{"am_softmax_margin": 0.1, "momentum": 0.85, "final_lr_fraction": 0.1}
Rows from block 3, named by matrix and row number. Rows with one number belong to one channel. Each number is 128 + 32 x the weight over its row's rms, rounded and kept within 0 to 255. All counts start at 0. Numbers have three digits each. After the name is the row's rms in percent of the matrix's.
# filt: filter width-5 conv, dilation 8 (model.blocks.3.filt.weight, 192x192x5), inputs 132-153, a 5 kernel for each
# gate: gate width-5 conv, dilation 8 (model.blocks.3.gate.weight, 192x192x5), inputs 132-153, a 5 kernel for each
filt.70 101:120161113169139103137098159184186150161127161138183040115158089112137117117167150150139051138115192061108115141092109147110125153077108097084173062088177153142131122126118168125049115144078079121142124155125081076121142130178124139125136095173090106143129131153113172060143173155164138116082152115122150146109122139098134157169221
gate.70 101:184157147168132126120126163118164128131148139152087095076130109153118181158193151058042157153099126124148141088053159110139179169080177150088095162119126105125161107130156108127155101119123123110172156101130124074158114139127097153083142112106130128186178114179121176147146077129186151061169140085122175136160119132171109110163172
filt.71 103:108129103148117111099100084123133132115105161071051140125160136120068102168104159137121141110128115114127140129109149136111104104036107147162131132100126101119136093108136109109154116102066131143128111128101128129104130182093098124100139117070179163122092122132177180167134147185123165114079138114132158112143112143135088159174064
gate.71 100:155149112108097121152149190155063148128161157174085165074145135110136152119100091134190144123130088081173106154126158171144131130106167108098137139155089136118104148150123085160098102098110080123104166147103118114184152127157176169084088119096189148129068154117136146094109117173162133146153149159194142173161113154150174185144143
filt.72 100:076126188145110147155160093110158129109158142117105138093219118127115158128155122115127152180153119103187129112167108187165164097141119111132081114116123084173093185122148121090089075144151160118137065150090131179099113151164142126097068169172113085151189165102112142098153063107074116115094096134139160105129097144141095163114152
gate.72 101:136104132120119131129120131143113126222059118158106126127112072143154145132131119096109175144140111109072177144166175031124133169094119129146104134125074114052145076118124122143115109161090106115131171146116089175133106164138148105149124122129164050105102134155126101144125146131142175094169120154140151119124138073189100128201121
filt.73 102:074153158126129141176123099120121095151112117074129092168149173125113105166096102117155092109119111120157152195132088131132091199129139100107036177224125139070072156109093109116094152120144120192122127149126103122106170182112103144118183155053143141161122127100120146084127102153155130135146108129112118089122124106126143091181098
gate.73 101:137086099111114104152149153143104122108113124144116080102148135115149116068164117087163152126143138132185138155098087146097179178128110167101095118134206077134102142157166111115135098130143132174066085107113138188163150174155146141035133105105180148123085108171114105124071078119103130190139152169098118082085145191153124136146095
filt.74 098:117196108136240069122138086109172149068163152158132110151119099123113112102118052092147136181096138100137078107107125114145123156180143087156130054153184138137121145159067139149154148098079142078125159088138090071081158120120076115153149180104112184095232082105144116136067101100103160095106165128114201117103100119126161077128146
gate.74 100:121131127152058074090142140133140163113136109117122083147130118128172155140061104128060156127142114098168096068113058106127129098119127105081164161103127150131080112168103073114136122100111146108095140160148137154117040163188135116144095152167167079136156121125172149112087086102105089101084111092145160121147101123133152120149171
filt.75 106:157136115092155124134146108155175116165137086149173133115168167108152166161167129155127128113138113181169185105163075083090130140134170109101144180151104169136161094109130102190172136107109169097169122160170123095100096131143111099129163147106111185178095128147143136078154169186058196127129154073143171129126081099102084083060037
gate.75 103:122063166139093205087134167089094150147186174169165113148135127113156135101056075126081154156157147099152155109134114212144119094114076153152116103143130096144144196124117184089089189103155144079128155181122142145106078139077142160084153168117155151147107170158128145145111107070154168111089151160125115116124109098113105113159123
filt.76 101:159159124132118094159087123088164179052112125169113195143117126109117088115105100152084124116131100153139141123117173123159127144175102158176145169153133100085098115142116135145099144084092163132130114098178136091121140093091171146089129126150123113120117146120159138060135060144095075083151113100158110119070128151116102093120111
gate.76 100:173145125184135163102140141129101096126090188098136141144144095146131185105169117106116129129079150214118102075137133133076146131149126077098163091146090167126135134109159081151101159126110202140159145103149117095098107154078102112105129180122121098162112098221126166116143113156130133179144166173101089171124120119108134172167120
filt.77 100:167147089137069123137150139165092092150168160067074082176218097124137103137105156121082090147147113198125150127122171153131090185124169144132090145113149086127145073114193142105172191187117136144151140147116140130154145133174141131108166124050162163142143144141062142136095099190133213148113170144217104104163157093155128112135176
gate.77 104:065061173113135141142118080157130198126136126161120102179069126170096131077116096137152075101139178130136111128144140193111150132116139109094091139126137122109164106089134141147120141121154126172143094172102171128156075132135170118162097159100178092176095137147110147161143107097179148145172103078193153116131154100149165106138138
filt.78 099:126077125143191108120131108136101106113123144042157146120162115158141126178199154097091129141125077058173126111084115111062129151127126183233144100146184156141064157116106133097151130075084131142130086114158149124154098141125097073077154112115135097161071106129162178136090155142130118091140102147144126099088133145066156133111155
gate.78 103:136138110127122110200181157105176140125104179100061105123112103137117165141128104109127108120109159152114077081090097094139173123114174129137187097116165083114087099124103089095140156126111164124133100164051130152175142175100140153105151121153102103211165125130164110104163133148091104138121097149128182189150083185100140148122114
filt.79 100:086095128179119174112147134187123092137127160161180094075133065141117123127175166016124142166125126132072098121117121109104175143144148096150154129113135121116133115136143142099061123174165112095146134147128117153146193116168116050146135114155130148121175091152125152138112121081096158137089133113150158104094149142159068081175165
gate.79 097:102169146161120109139103081118100106197133167135171093101133130094156130139107085135125158095116123123113144083136068119099159133142091153145111131127143111109136133114093144105066142135088118175126182093099126180157101105135094076146149139143170150161074125175096105118180138128121123097212071184146122154091112107113177197146192
filt.80 098:141133169174116120115144113123125076123129123058110169195104135077144146195133113135171172143140129103074094164101097122116099125121076152114112108182147141096159140180100149154131117129166025098077139128128119109169136136147156142156172133142161120140145125115089134097111133064100177181119113100100077125138156162099154104091193
gate.80 099:126120112127127132188116119163117160153108126154099133158108088101101168149113108207120109158118153088098136114099167111154164120123149128120099096062151137134107128134123145162109131169134136178050115125114083148159124137135108100102105083190093157122067078160155130097111159172128074178149131150131155137136169137021138162142074
filt.81 103:069118142143085094108133146133126116096095091145138073153157065078116077160152136089107176128122123134100107118168114159126162056169124153097147138130059140092137147125210146147145159152180139114101160101148147167048222040150116106144096133103158148113172110163183196109148173102116116116122158165182083126103153175126142130112090
gate.81 101:158118115136118181149110133127151118171093125078098133077179113148201123104200202090144079163161109186153117095174162125109151115100139133101173143096146112156177153100198104112063162109139102171167107174104087113123203100110143104180124140105153163126143169150102157126109130144114210116155142096161136136127139133061128129110126
filt.82 103:077157173149086140124107114126148176174156159146066109161135114049096116181130084191143135064112181139124122096179184105155131065152096133091105080169078102189167140069117154148174102123159101140151065172112100167200121084162043094139165095117175131139116153097093176065057089102125114104147082122167198114120164141157139149160157
gate.82 101:110043146166166122155127119071126140098128160157136193127095145142073106099136207121155159164149175169156118118096104143133101141169084147128116101146150113182122094110166094074141104099123146134148177158158133166131165122143082152104171108197123178095117160131131151149141125187096114166109137170129192114138132110091122086094162
filt.83 098:105101107123186153125170132165187137163138107126144170114145083072134159198110132109169152153130119116126172117155151149178039123134117098072114152144193144140151159118120065099096110160088113179135062129127087198148169098202177146134088101103119110073160133174083121125139153164164127153177155105128089164113114074132155181093137
gate.83 096:135098131095151132128149134198135075146105192075084085095170098104095190123114143121130124123139160165116113153169163178107116095094075175170108118125164142108105125054178091104078146115092113092195115086144190182075132157081121143134155137119111167087103185142107113156163126147108078114124162124189136103147161118143124162058147
filt.84 099:156133142150185143119082104146097088119125138077146169106183176141055086042095138085130168119086116122151146083113107148168169126102095138124126113156141107141061163138152084139176118170124128066139061089141179126143097152138090039072133183084127123160184131166125156146206153171152139185109105107080109061136105121090098101146136
gate.84 102:100103139108133087072148076171157131123151096173140079069122070139098072163138120159140108169102086122206210136142143137075139094149125166145108117236150096087126154161128156102127115075086111146150152136160162071170069131114091130080099167094134092114128111134133080099103125120154113074119080133123166127102172142111125162129087
filt.85 102:104168136120144147134182157134137137091134182141131132160074154152072045045136149114097181138130108147127130085211179131117099125164122170127205094116108136197159143163194182135123207108161141133129173203121170128107049124163111101175148119138065082173202147096173146115166075121100142109073096121128069133117094185132128158195116
gate.85 100:126226115141131112093151201159168140097182083141119154116130152180128173168119157151111085114135173102080144107145108110133146133158099135104126080075117161066108101117158086115134094084167090135105100115116093108095105147136162152100110076186108124108107160095175109099149131189158108145129134115073137141113108089134114153082090
filt.86 101:138151163141074126087143132153155142118109171109103103084057160129159137199155110173129087143131112151124105116137130166083098128082125107103107164180097147145170092123148131099138117188128136114123175120127106191165120155121130060104177102153121132149136102153101168102121082170093102137054130065120062129200111085128055125169166
gate.86 103:164094123111128122099107181175101134143168157140156057052180165187141100162111142191115122119155119160146063141172130114122173132109125165156073098100083094094123127106142153061153052105127150099160062135118108138146047071100144107154121172178159129099129082121141132130146123144135199088166138162135131092126159125124094047131085
filt.87 102:181114106091174117121099179147123182146173084109115147128155098124033126093184139132119197099108107131159097150148150095110104166116121142143151187136121157098165113121101111171146138128117129113127169089118165170101094162128083116125150121141064062122175168134077140058168161138079142150192139139133151140160142140098066155134054
gate.87 102:164145158167096106130133084092125160118169156148173165138060108117155156098169123171157159150132158175139099128151141165146188123134126150120127085176151085097144072169201133110140136122090139073155155110121120131115074170138180133149144126172105112166075110171167150141141151168108153081117096077138167151097207177170064111094106
filt.88 100:102108079146130107083145123112170122107140120155122084140086092150090164128098168141169119155136121111131093162141075179129088124140072129178159090159129162074121117086092075228121112058129088126155115068125076156144081131189158147126137091169094121141051117116136154132148174121079105086106142127106159154151094109105156170110111
gate.88 099:112116153085146086114074164142092066076133095154158140107088147081110069133117094194118182168118148149139150172124130087071149130096094144117143133151069073142143136120034164127110134132162167147087068113106140141082110100140175114096138129102122139148185147095176129187161170161131076148128097132095162111097131135164142011141131
filt.89 100:123171145123131135088096133160126174146126063114179093153147161214087117115162188144143064093177073120141154198119120175059074133118082132154156113128169134090131154130100192131095157094151082128148190106112119138105120094146180157127174100086184095110148133152154169155139171154185128081077112127096093069101106125146139194132173
gate.89 100:062124188139170146141102109152189118162100171136164119112117156085129045108070129156154114116155124141123182126116101117117106153140136102145118119062135111162122068113115124135091146135098125172129130168109123129142126061076120129177065124100137110124141060158177158215123107128201082096141110141184120143159168157099129173142103
filt.90 103:196125102155183109076117121152150134183087089144127116122061136210138085127169126087141193107102127161113078097138117088163119139145131140106182117165115170147131097119124119115132109115166154104166137111091209173117108072130104097139080115100103136119149167081056078130137156077094104108107188152144188080124181109137158096140179
gate.90 101:142150110108074214190148137156093106146084131028114140133152107124061159222172166078129171142146103081101124174119126118144137140159166135112082158162156118133128106170162103183126159110138090109140123091164130131161110100082112162162157145102159108102115081230056111125094100141145143131110089130109118152189124044147163123161168
filt.91 102:128145103129112127127108168081077106110161155150155091082129067116075198185093098093184172094130140149139121125104157174135173088115144121030135101124147116100175098125145097090105153160212092142095095145129136154110189071117096107146050191128159187127117131187108114125119169109151098143138141100165145169100106160129138107093121
gate.91 100:172168157129122102204096103154130110138150177144104072112152065123077153171076056128157128109128102102056142147119145120134117116101130122137152098093121125109128116090121109115100183194041124104143157128144099104128109058163124181131143074097167109080073072076155089083080148166129159111160123095041145151123175130108122152156129
filt.92 101:135118129171088110166135104155133141139076114089122190171118112140108134147147136116109132182126098146067125144146127063147107127148168119141142070118071158073089177176114093130163125139104144127177128086172119061211157170147139208213160106136156136089102158156126096150164125143088145206073148089083165103135129113114178155098105
gate.92 099:154114121119116149077129108089119097111201111104086107113129154105177116075146126178161127099092094121142140129146127158142106177104156180087091098173072191097140108101119141180101161095066102072111140128139141150113151129164150126172155129120086131162153141157144152112149095120091118108093128142093169155155168137105155151183178
filt.93 101:119152072168154111187112154127096101140155112215161072140095118138154160127087121153128113061095144159127096177134166077136123136107117164115119139147150137084124104109187109090148089081089141156171153095094147109106144085150108176124221079064125190137134108132117157137096051176093114031116118115077167122126129108148116073156146
gate.93 101:169126084085142126134144164179148038093105156101104154129195112167141132095122167120103127116136141170116133122155155124133110077111143142141142143127140086171126148184095159087095095102162153063228075064125139121181114122079137143139117109105109144187167137146172114167052137148180144141145195140131118076102105133099141126103148
filt.94 099:120116125114080106178099235136184170098186123111157124154134086126144145118174114184114093152092093146124100170114162131144143144104124081099053119142108113141145103096080130118142109138098178126071142111129102126143128116118131114062149119147190116185194090144110177107109112101079124140137106099126154181142141175221124076116105
gate.94 102:098107090191132086133153154116163134151157174074105143146164109112109081047143114078090083158111155106132154177164084175136136090126161091116132138109149116109063157116094122181123164163133177118106201170131134133134152079130146108214128111118111113124178117135121128142160185116141156141140172113112137121178148126120116127127121
filt.95 100:096169114105115114108137170158112101200137101089123150137208176108133102174154111144157188126140188154138137106068136069093096096108171125102168128142129094153174193115157156154120123154088195116074154184104158144106146103171119138188156126129131168135141119149159143172092151135172146155133140114148076198168094171109021105091113
gate.95 095:128099137122140165145145195127108133115100089177106128097144193111172088150118090121106132117160126064156081113137134134148143082124155122130183135099097084061121154103116089077137096162156203126117135130086091132174101172125154125134126124141138144063118084123159106140074158128103148088123162059146156163113095124104106145125100
filt.96 099:189146100080163109098149165134103134150140068166145208097115024067094113129114145095144135122148185141120128130159130109127144162068121127151154166095076154092146130085160112183162112152151129208132128106122006123111142126097174138189109119167160105134142088140138164114124129122128113187094141060128144166092108082111149162144084
gate.96 099:196136113133131115149105107163102116117126141107125124152168156059213137101088083127145073111138149132100149165128154120121173106119121116099175162161115160113139129131023131078081105157067141096098090114077136145083148146160131175159131128185147155165124138120130054145148123117135129196128102136118072191117081136142106142182184
filt.97 100:133147166153112072108152160141181095177106103163119114155116148113164111070105127163100169117108121107111137137091148158132089121143142149056115131180166132141150155105127094136105089164143103117147088127148109122152142118170090087081124189117041122141127122140085156081069088137167153083136109114181110090123095108099128121146131
gate.97 100:125186100182146137120091140141110091082065131200126155134157108150116124094130186157145121133109167125162126180151097159118102118180113125129147136133168076137181192110180117105175134143104067129119104130201132137114114112141124112135182135079090195177181120147110123158111129142102126169043139100074118102120136134080145158135121
filt.98 105:153145053106156104179123121133154192132091098197162122136092041096166159157140162127108146150088137098154124166110091133163163170147070164111168112103145079120080096126101097092156105095123128122120178168122067090075100098132158145068100134164117113120139153203175144124189179191171077155140116137165160168136162124172152102094097
gate.98 104:172078049137180145148125078126126102134091110145136179144080080138150107105151109123164124122125124123117146109141146144143164057117104187134131104142106099107082122152107122130091133129099088160119127137143115031174089102136061110102082092093167159104112101186124129097188139142165071158161106128106153147152155176092218113093108
filt.99 100:138122174122136168171097097105114094164134122177153090102123051156114135146135097152135126159080188119090139062153080148122169112163147227160106121146140112178154059094069129109089104060160118133088140160095135079120136101103101108137070127113099195109098156156146087135135101096178132107064116125131152141082141136138100121128118
gate.99 098:133140141155153154150121133088164085217183171149145121075101166123166083185156114144143072105148151167105164135149130111141126143122118108084133146188118165118133116130163115095132132107116138151167082131161124149125155154106109088105218070145079208138134057072157153147094088059143076117121150096160152094110136124129100152108159
filt.100 098:120139122137128114167067137146116124156102172084120148140154107150178189174147092139142106147147145135077134114096184123118139153166117111132103193108125178154117158129118134170075155095113060105150079093116111159092116078166137152083178130114158134135138142187118188057075115109145151187113138126139110102142149129121181111126179
gate.100 101:102152145113143142132144161126090155150062148145165099141178097086112134155150150142111126121098149119128162080133133108152174076201100134112117121123113084186087119096116104115106135165089123145055139167122114205089180116075089151120168141170173124101207155174125135185169077122081107162157150154093122091178160093074164185110141
filt.101 102:108147158155114141183117122128103121091142151089066120142154132120133094113109115110201131101066137196126091130101127067085160153130162167129090116123095116076162157103068154156115138124164135105132074132172157120118131067097160161096193111099126124110084173141094118138147148146112110111115084102113133113155156141102170098065110
gate.101 097:141099115144116117172125052175110116082162123127153129133173141116084109069103136176122092098140130169163167064084109144144091126173148134134147136161113148106146089065113155189173160185127140157143123087203147135149107112102125103108117126056111109172152160125148105178134099141111143121157190099173120124112165082157098099106129
filt.102 102:109148134137124093112098129150145110147142088120094186080151148131197205128108162090154077130119128155070139147138141098177171147095179153177134045126138111121168106132168096161145034132122104146184168197097168117189138109123109152119145159144149126082097130121149108129138078191165144137222163128127119111147136096119173182132113
gate.102 102:164110168148135028162133119121129096130152161112148117142116135184092130163139114130162154144165175122099092140116147161155117148109110121106113090166117097091157204170111119108092100161164114117106141089096138145163129049040104129074161144131102097082137114112103125116204130135108142147123115079122131134120163129112133120141110
filt.103 098:087116117186136119085093103076150155154130091209150073167158128067088093149117111142128099147171132128120157156144124061118171133180160119149080139139202148121110123121190174178120115119142100111172196094128101081103159119142146150212094098077149173125150069137123209095156170123149150012128154090115151117100174131171177113106083
gate.103 097:150128080150112109156099173139129127075147106129131165160124145080091148059105076111160088132072103114080155100155077174153192080148134161064077168153129109126151136157150135125105101118177118152128115113126016160136135105047144171145148164111127166142090085108101141154107112100127151150196158124096164146099167097129164114089212
filt.104 106:092130134094121053143158101130143138162128106121133142111149168165087169152092080119172170105165114188130123128126136096158091151082144114150085139105142136138111087140124133144154088164122125146119117171112105145155088097152142161149091124101159129156094117163185115107187087100113133113135095100202161064149126100139134033209159
gate.104 102:113076167128123134176102148177120130163084124210171130105180107135124095109090101182098200120125155143171132137131126124079134165100134197151122139084149127190115142088089158117084109207166115117146131098077121155130081120119169162146183178183122071091164098089153105104082141113109091151138111143113134120122067128187090113177162
filt.105 099:066090095125158085172154159140147152123176148142136141101162151128106135116120077142143113115115141067110131108144084055147089071066132119099145085079138116104108092104082143132099138167103184123141128090140159117095094112166063093156098116149098119178164118103144103148114104170066143087097154143066126114141137152037104117127126
gate.105 100:150105115132146105128142100110123100117173103205102067129105141118159084067042069052100141097093100102126161091099152140103123149145142157084095115099088134125143074117086080154094089106118091156094142094113142142167138150107143070103138178116122127146100118108149089161094165098087130141153127154167068125100156154159149155122148
filt.106 096:168140131129151151105116131150095159131189145067124191086138025091092130121097146109174107107125122115100177140170099159072105163112140177150125156135212152139147170163140139137158121098142131173098179191153156111155122084089087131104107137079062125148068128110133120102095125137130133100085110096107165114119170140109122154137120
gate.106 098:146120165126051164114087097136126153149080139098191138162148135122119150128148154121169131196086169104184170106164087192112165089134126087116152129127131106144102157153107186111049111090164130108152140155140121106139119233186116144115095096115122104151198162158160100138148096135124151151140143178049106164107146153105155141100140
filt.107 098:140112142111115120149123084132168171119122145153187118091100149138158134179114154097106147128124120098117151133146118134095150107152181112112153166097132127131120108111116108122124123122058112126129109090119124109141123082157138197115107172101171101158045169129109174164113139119135097104148095136092146118067096144154083091146144
gate.107 098:127141105162118117098124162147142135142128202075132108163155132047133072151124146124116096152108128163140075087182106147098100118150126101107138140111124128118074117129156114117087118091168134104125134122096200127200134147135142157183158175135114171189137146139145137123084102121169090145118118120137113107125116104097127132125151
filt.108 102:115101124111140139111096062165117132116162121114153111148103207112095167116166105121173097112124147148197124155144084134118106126151120167143129120082106157159152117166147178190162079087077104189071112073151097077092175135098168102120082120106108172151133147095116113170190133159118125110108080138045101123147160145160083132089126
gate.108 100:155216111072121102137109161139103133151124168082128070098188186076091159103120156194134141119158189100073107159121152131170098134124147118159103166110171169116135116132101134145124129108084081155118150117134163141149132119206099204143110165191117154125150123130096124145133089105161115151114140112182177145159088201104102173150196
filt.109 097:138128132121121193135086130172093116210181137116179133157137167166160120103100074096098139141107101103120109160083142166113184141108096112103039097104146115073143183143138146103119183136112154138106117187116126134145060112145172165084117125141132076106109129146115110090133155124166119138117092118138138107147179106106142098163114
gate.109 097:130127103141092131160179105187162154160144115124162145117097135116098069157103173130164116126145116161097134193120140083120181186122139147181094141112101150188194144110130210171164108060122096156131104076123097117166066126128132170128139147117133110182099142091110134139080178101138120110145142159139156167164117115153112088110091
filt.110 100:154073065101209060114100164102114127123163127104138096139115116165095076156143135097059130101165105141146098100129160091135127138176142144163121146189139171137167151141064111105163094170164147114127126179071052143170187102221179138100095109141168181147178099087157130177105146102121132122135127113144102150109089064122054138152119
gate.110 097:159082075170094126117105138077117092115079147140138125180159160082170141115153073095141140162092137083128080121102169133158128150158154154089093135129104136108112084223154162142143064167100133178178074058092160115119143116087132081112167107173085110148141193087146117142213122198133116087130226125104116202129108143089095174153094
filt.111 102:181123101097107188138094130139097131111136136112193085161115087118126128133156098143089115120159186083129108079107174152129079132109095135161164122146136170118105142132089129075118138129158146153077158101087137195126065165173136083151077157181169160122125123209107134130108162151172073142097158142171089122105103114110132155146171
gate.111 098:114096137123081119171123138072124151077092123171156126137189059136179094142161144076083139127085162120116174250173140085114157131143162118131124123145173110144140147086157154150165122087134157194116204115132127138138172138127136183101111123176126118123182094100097121093117097143121041161127087119089173107137127137141152150125087
filt.112 097:086097124200118050120096135118125089112135049131184131122146152114131142181123188155129103102152141149109115095161138163104153091149097132224191108166120173133083163149137173101130151155172082130140191115143058096085128144130152073136116088067170120186134120062105115154135094120142137104142119151110096117101181134132104143140132
gate.112 100:164111123153121109129123125131142141090116092051149148086154112109101102144108149132148177158121159153140144130168131065111171122139157098218094100161152107099124116153143189096103102139119110105172123103100180147104155126101142139144095090129172144128103106118160146076144111104098084139146115085083100133108159148115132085148122
filt.113 099:115105115155149099061072150179181130089160167130125114163194113087138160116098144100146105158124160130152126109112100089151159187186155134099138160116037116143117105090154164151152075137149164129168213117046169171139097111132130105109072094114142115128164128115159162104091107178134077119090165142096185146146102105149078099116120
gate.113 101:114124133126140095154085124098086140122169129161137113200148120083121123150211088170147141168183127128081106133092083130071139134153135127116058153115143146104130124181174134131117120121134127130211120136178170139137128162162141143081150150116107151126137120106107137106128098103163110157151153177145120155111151114074151119153080
filt.114 102:160194126087182109138102141140084154151139111149108092087126116121155177197118120086139111146124139121121113156131094107127162118106069153199143092069127100167096153120054105148111145094100160193129139110108070153163139137119198143131083158218148096154106080127084138140179108095167091140082161148111164153157128105115126154118112
gate.114 100:071077127150076142119132166117144138141161131109111102193118154197114110139099143141099184134151132086112145158088105117107150126106125180153130157126095117093178096086140122036120093102147167093076154178118153174158239183129133103142102122117165156130122104094171096082156103149142125179160136087136046118152134149143115142092126
filt.115 097:128151109118144100144153107197110157111135129144165122145181121080112038120094145156138117148145094116158114128157155168123097154142087055084144155124160145148141172140172102108093157144148139142120159119125091155157178060124111128124090099172171128095123123143106107140156118061061169169165091135115150140142138090121148126101125
gate.115 101:153132128111117083117118139146132095059117113128128137132015168120162091150124062118102149153154150131164133141126158117152122104120120103126060118112133096174120130177131106111137129087099139089155148167187115054191136091113154220126128110101175130115116098120144131100206149154146159086153079104143137179102163170129152154143132
filt.116 101:111103126108088145152136138108095122173159127083116105136089153090124138119108097144107143159131089093141158088193139095099116121142116156090165082093187112130099103144166087157210111140162155133130096130137069184170102103105154128167119087165172133104119141146100107075152143124140108154156187174076118138126128119130117114073109
gate.116 099:117180085070099098124133126128106166098103204139104162154142163095146180058153119134190141193121102156095134120111206152084159159129143125095136120087153145102146085164134189137054104134140143132077128085143153103127176155118082081107183198144064094157135085068153061109118131164188078089126127151126133206122079174150172161144166
filt.117 102:127189187108168055104140117117082134157132147150144080097160114149109108123095090141118122121148142148138092105178155136154165104109129085125127129083115091121106085110170083140177101104138158156152086117136068151061129111063125127141124186104102163140160118073156106128086108106117205077087206112177155131161176169069068188131109
gate.117 100:142158096123107139116118106119070190139138173067089145086112153101113184162113091085119153184158110163121090138164085097134112160161172172170068138137121186128109120148121115148165136139137154138127160107116140144121111112116117185019127090173107062113131212140104165097161109108090062161104081089105148126106113159134099076128142
filt.118 100:176087115105083147153121094126175137040070132125158109085205107146135126119080114143124125155085126170111104177123139138119136097122138172114135061150087162148183168125072158125123157083123070139134137138138160128136157208150205106157102128151106141100094123154109103157119140088153144164120123130151113131131152112102102132098183
gate.118 101:167102079067107163142100167083177116096138130114096142129128126104098084059134083079088093088167129164154147130156108136139108149103114138122119065109093202153117104096133084089137101139127151085152139130140129097208216139173084117148124122079106122145146139153120174206226181111125157124126175145098121143099136175074110129077151
filt.119 101:140214161111100116143164180025160148119122160201064156118188106114153128087105158113068102147117165171157169107081157113136142119077125218087127138115117123109071125098144121119163103125095168069156133124124112109136093158168111141069149102053103079178185129074124119131146173167075117110137118107113132103167061159189110154062141
gate.119 098:124121146176199158118188101170135162127145159154162199056102205147084078068094139144144144177129103180117084131184116088128126084133161110146121098091130084118128091099131135163117060147072142210211097140096137128104132140110150149159114100191114120136068092097150118120055106093150119112189101184158117149119197157167146172147104
filt.120 104:102107092101172104127113148148167093075101220177058135105115176131078160109133081167123170115122132104164086133169098126097113110153144128142162102101107137129098122139112123157130117141125149143142151115140190109176069141186119051125169150089139110187109145129088119140167113154107125103112217190150171131157090152167135097100137
gate.120 099:097139054133105158136116168100141125057131176130161123124151115142125124072122164111136137107191172089122078122140141082101096149163106176103168155114101167130096118141166136120141096135114126121127120105187173143129183154109160117099120146091152162163145117152146132052157183167129129068187128160107142148118159125111133105200053
filt.121 100:124090156141097135129165099148148118119152155077097113094153146093154125087099104165198095105174141140116103211150096143143110128101175137131173120165124137086177094092095145130128118113204105174100162142141153104169123083150124097147096101049190063197141173131116096119146116155163153147125112139123119136125155184156188062165140
gate.121 099:139132153116112114115127132102142151198085120137127139133138174141136112145146134102115131102106169120127107118109139153173108166141120121189132144154129143108174125101086112193149161101140111149082115128082108120117076146092152050090104126161135085140098058187142130122135155160160123139103177139137118155109122141187146128127129
filt.122 098:158110108132167115138131052116200131166071108109167123106129139123103126140076096163103136102118173172158122141163154120100162147179126135169117167121132144112097136168115132117152099096155099141147142130096141067159114140167068146098082133125186144147158182104147104112163124096135081086156088190152143127115143141151141106126074
gate.122 094:146203104126096143123089167097158110115165104139080111127081089166124172171080100149146086112119119142116112106066146126152114129158057092129119160107137113106165140119145157171145124117136104103125113167131107172166214102172088117081164131105152070118084163116106137156128130110158095124096189116117158122093100098129102152119115
filt.123 102:076088154187156136040128112159107201132147145202129124111120078113119106156124129175117140116153142166156107180163163166119125122151143070063193109071175167131150135157132116131153133132106148096196174086112165187123123156124144145129116117155111105112110125106118058133112167160093089082152100108094123145081124089125150148042159
gate.123 100:086157179077115133104150134150121128143202099173124070070153104059091066104082199137101173079127117141125103131152127144153183145138108104126052133175133151094138149067160100095075130205135176116157126094122127222103125153136089122080102124134111125150123133160103071198122149121124147186151143169166193126143109156121118158146100
filt.124 103:131166085099148107160136129143130107107082087100124150149094141159142088142196141186087104166132183090104142139148124152112153186108123120150107108153103152097168073164161109134103137109130124159108167100109152177090136146114144087189058120105106103170111153185024108144117166137125154085164126114151150169066159123089131119156112
gate.124 102:132113189128122144091106122098101122083117093124139132138119131154088180169133118106123156167156095127178134129139139117094138088220120114065151158133157141064074161135143152085174105112102110102192146066168081163113169121117196137134086107098120105097169100075176117118115136107108155118103171121108098185049085121138108161123142
filt.125 100:156114180136149125096146108101119186161106150155123116135173211173139099118109160044116127116117107142064154155113125114157123122182147106131135141104092128101128133105067121114140118116128122142130151115173155190168054152117120164096163091108118065180037120168143133162145117154112155155134122159165091153114109121154173077162120
gate.125 098:080074099047096194180164131094145126087142082109120148057162123204173125171083166127131100122117157162134131117117127151145164174132187133150163126182118121148055132125145120132204138132195136187165074064146142149131149114145129149126133162156104112095159128132112154233164172101148182149172095117111082130118120155152110136132153
filt.126 101:099100202126160128087134103155166154183140075167141133054127116074203166186127125164096098132121082175110104100074097196083138080135102133104153121147151151137124143080147140164055154159138084144172185140086063136115144112175170193104120102171125070084132149116171137073108156079084102099119082084124145139129165193155173140138076
gate.126 096:131152132112072121174120112154136152109127115144137155143147120091138154043125152171173090127126084118159127105152145136176157113147143077082152168090165145136133129106140099152159112108117132095096113130134092119170155160143148159091116183082079108145165093126105186127160173110146140106121113131146154191154091147076098155192097
filt.127 098:076117143093082132069111109098098122143130141207224116111146113172151101203046172152105132123141097156135129103176154107106144095122118151139124130118136081118139093096141089168147175096073134096051065126125126141038159121105148167150131156164105124191190118181118157093077134127146082126140122074123144171101130107078088054134174
gate.127 097:165087191108116144154130135103183170154124142146094144149119076145082121159123106106114167131182123158137132158100145084136068147142154099123165097099168155184091136136105163167102096194185101090108118180114154139150160116075074166121151114160173147128157157078130120162164107131164172146146110179089179098150159109200178116136147
filt.128 102:184131098135150180121121149096110161193098158189117134116195007024131118071108106144150167140163127169165160112091135130095067124126132131098124161083107175119148165134095098179150147209101171147112108115083140118177157114154121091091135160154183078133124156118038124120112133198097104138165135124134159134105099128159173113071112
gate.128 101:134123107155169150145110125133103095132194081153159159139120146078119131095119117151146150121181182165138147145173122127135138132139135162108140116155131127129177141147119121144090109137161184096117143190190139156144172121095100081177098097122128112163092129134134193151185176143061196189125095115131121139184194153105104099127119
filt.129 101:161134146129160099133125185127148124098146077113113144101060077194179126180135142147111150140101117101065085092181179109122162129135101102118146059113112106152118108155128162139147077153106173126097077083133098113184130105121085126164080137187084148074096189174135104135150119155144118120166120123131160175111145120118167097082168
gate.129 100:153156113133165121171191127133093132185146125124194164098163165153091120094101129148131095142112146143097081080216096157138124094139117093075131125090143064149147141129125074094188143174128165090187141160180061124130172102132135126106087066142118102117156164146111149164194081136085172095174107150144117108182136122146124113069154